A small audio frame classifier, trained from scratch.
Model: 2.69M parameters, log mel input, arch jasper, norm batchnorm, activation relu, depths [3, 3, 3].
Training: batches of 256, held-out accuracy 99%.
Data: trained on songs of 200 made-up bird species, synthesised, often over outdoor noise, 39062 training examples, 101.6 epochs.
Rows from block 5 of a small audio frame classifier, named by matrix and row number. Rows with one number belong to one channel. Each number is 200 + 20 x the weight over its row's rms, rounded and kept within 0 to 999. All counts start at 0.
After each channel's rows are labels from the 100 clips, of 14848, where the channel reaches its highest value: "top examples" is what is common among them. Only what is clearly more common there than usual is listed. The data: songs of 200 made-up bird species, synthesised, often over outdoor noise.
# convs0: first width-9 conv (model.blocks.5.convs.0.weight, 128x128x9, each kernel summed), inputs 0-63
# convs1: second width-9 conv (model.blocks.5.convs.1.weight, 128x128x9, transposed, each kernel summed), outputs 0-63

convs0.72,181,233,197,194,175,208,182,202,198,208,186,174,216,195,184,188,166,195,225,169,211,194,220,177,210,182,196,225,181,224,182,200,183,216,216,209,197,182,206,178,189,192,216,215,189,206,211,223,158,171,177,226,168,199,197,229,212,168,233,205,231,198,166,194
convs1.72,187,199,199,197,192,190,198,189,182,215,216,183,209,206,196,217,214,190,198,206,141,182,192,214,214,182,225,205,198,221,186,238,170,159,176,216,215,187,204,217,188,215,195,194,197,197,220,194,179,229,222,226,182,191,231,229,200,199,245,171,214,227,199,199
top examples: arch; rich in harmonics; first syllable: arch; fast repeats

convs0.85,201,219,206,166,195,178,221,171,206,218,190,215,202,222,220,231,185,176,231,177,199,162,252,202,195,195,167,180,195,219,161,212,217,163,191,171,196,195,194,205,195,226,219,203,196,227,183,220,202,219,174,210,186,162,194,184,205,181,190,165,204,191,218,170
convs1.85,212,198,242,184,190,178,228,194,188,220,193,181,205,202,204,219,153,170,190,210,199,211,201,202,246,200,220,187,202,193,216,212,209,188,192,164,194,172,211,183,170,207,177,217,204,195,215,226,235,207,221,188,189,213,187,163,192,228,183,217,255,193,194,211
top examples: arch; first syllable: arch; pitch: low; click

convs0.34,213,160,186,186,203,154,201,211,220,186,193,189,207,196,207,216,245,213,194,178,212,205,197,182,197,185,212,194,217,217,208,218,187,186,199,190,173,163,208,225,174,197,187,170,202,218,196,219,166,171,202,194,187,235,173,173,204,214,202,187,189,236,209,191
convs1.34,184,199,193,194,202,217,189,215,203,224,211,187,199,211,197,186,166,179,216,228,200,224,202,175,243,219,162,152,207,173,168,180,223,196,212,199,174,194,223,199,195,201,206,207,198,175,186,245,195,235,202,181,193,221,209,172,185,141,191,194,223,204,215,240
top examples: arch; first syllable: arch; click; first syllable: click

convs0.63,182,211,189,190,223,242,239,216,189,147,188,187,215,202,194,205,189,203,198,157,217,180,175,183,174,164,174,199,189,174,219,188,212,192,163,197,184,197,208,177,187,197,213,167,200,200,199,196,200,209,205,193,181,207,242,174,185,234,257,166,197,168,207,169
convs1.63,219,200,206,200,251,171,210,194,234,201,202,212,235,202,177,164,167,189,215,186,206,217,233,228,217,233,213,197,232,196,179,203,213,191,165,217,200,201,216,196,176,215,190,176,141,184,183,190,217,201,221,205,196,213,202,180,194,202,225,228,223,192,194,199
top examples: upsweep; first syllable: upsweep; dip; buzz

convs0.13,208,197,215,205,182,176,224,184,193,175,190,182,211,186,207,175,216,195,200,217,205,185,176,192,184,220,217,224,198,169,206,217,157,181,195,218,147,159,230,209,223,186,168,182,194,206,200,219,203,201,228,162,199,205,195,189,202,195,198,197,204,191,204,203
convs1.13,221,186,209,183,229,184,194,189,187,170,188,223,224,215,224,209,200,192,195,199,192,178,213,189,198,206,194,205,198,210,209,228,210,210,176,235,213,157,215,190,186,210,229,192,169,160,244,189,185,177,225,214,204,216,170,184,215,199,210,200,210,182,228,151
top examples: upsweep; first syllable: upsweep; dip

convs0.8,213,192,201,170,208,226,195,199,200,182,192,212,239,198,219,230,214,180,224,218,176,196,177,191,189,169,176,192,160,175,164,178,176,202,197,208,170,184,193,155,209,190,230,195,184,202,210,198,205,198,201,176,190,228,179,172,200,189,203,179,216,191,206,177
convs1.8,212,159,190,248,235,233,202,199,213,215,188,191,190,193,180,205,206,207,200,203,205,187,216,171,180,184,217,237,175,208,183,194,196,187,162,218,198,199,212,169,221,205,213,209,207,229,169,232,171,233,246,167,206,183,188,194,188,200,185,220,187,180,214,195
top examples: harsh note; first syllable: warble

convs0.46,188,169,196,152,198,223,210,204,193,205,190,237,232,191,215,193,210,211,202,189,187,218,211,169,193,170,177,171,194,201,165,160,207,206,215,213,199,171,229,205,176,186,195,241,214,216,185,207,187,236,196,223,196,208,205,221,197,188,208,184,185,207,220,188
convs1.46,203,199,198,206,225,208,219,215,220,172,212,178,233,217,177,214,191,196,187,195,212,244,195,181,207,206,218,208,181,219,202,204,175,180,194,219,194,191,189,168,223,173,132,204,206,213,187,186,233,201,170,190,190,229,205,230,193,185,181,211,155,216,205,199
top examples: arch; downsweep; fast repeats; first syllable: downsweep

convs0.81,209,202,176,231,199,193,194,189,176,180,184,203,223,176,195,161,205,236,225,188,218,201,158,235,180,192,220,213,177,195,169,196,207,194,173,174,198,219,193,190,193,195,211,221,195,221,210,212,184,219,203,217,199,195,192,185,197,228,221,172,179,211,187,176
convs1.81,232,209,212,166,217,187,205,198,155,208,192,204,154,170,200,206,212,182,195,217,210,202,187,192,214,169,222,203,209,195,191,219,199,221,189,230,205,249,204,191,231,185,204,243,231,212,183,216,163,213,193,187,173,210,200,210,214,203,195,168,234,207,189,217
top examples: arch; downsweep; first syllable: downsweep

convs0.66,217,181,203,191,187,177,192,175,206,189,179,223,185,212,187,216,202,183,238,176,209,171,200,169,149,216,192,215,189,173,222,202,161,166,193,175,179,194,181,194,185,209,192,171,177,200,218,196,189,181,198,177,175,223,217,157,206,213,223,210,187,230,174,168
convs1.66,163,221,187,187,202,217,178,194,220,217,189,202,211,198,174,197,213,218,194,214,212,195,187,192,217,181,174,215,200,183,157,227,214,216,190,236,194,182,191,225,202,222,229,194,215,211,181,199,204,189,191,235,216,182,210,201,175,149,246,203,187,201,229,232
top examples: harsh note; first syllable: harsh note; warble; first syllable: warble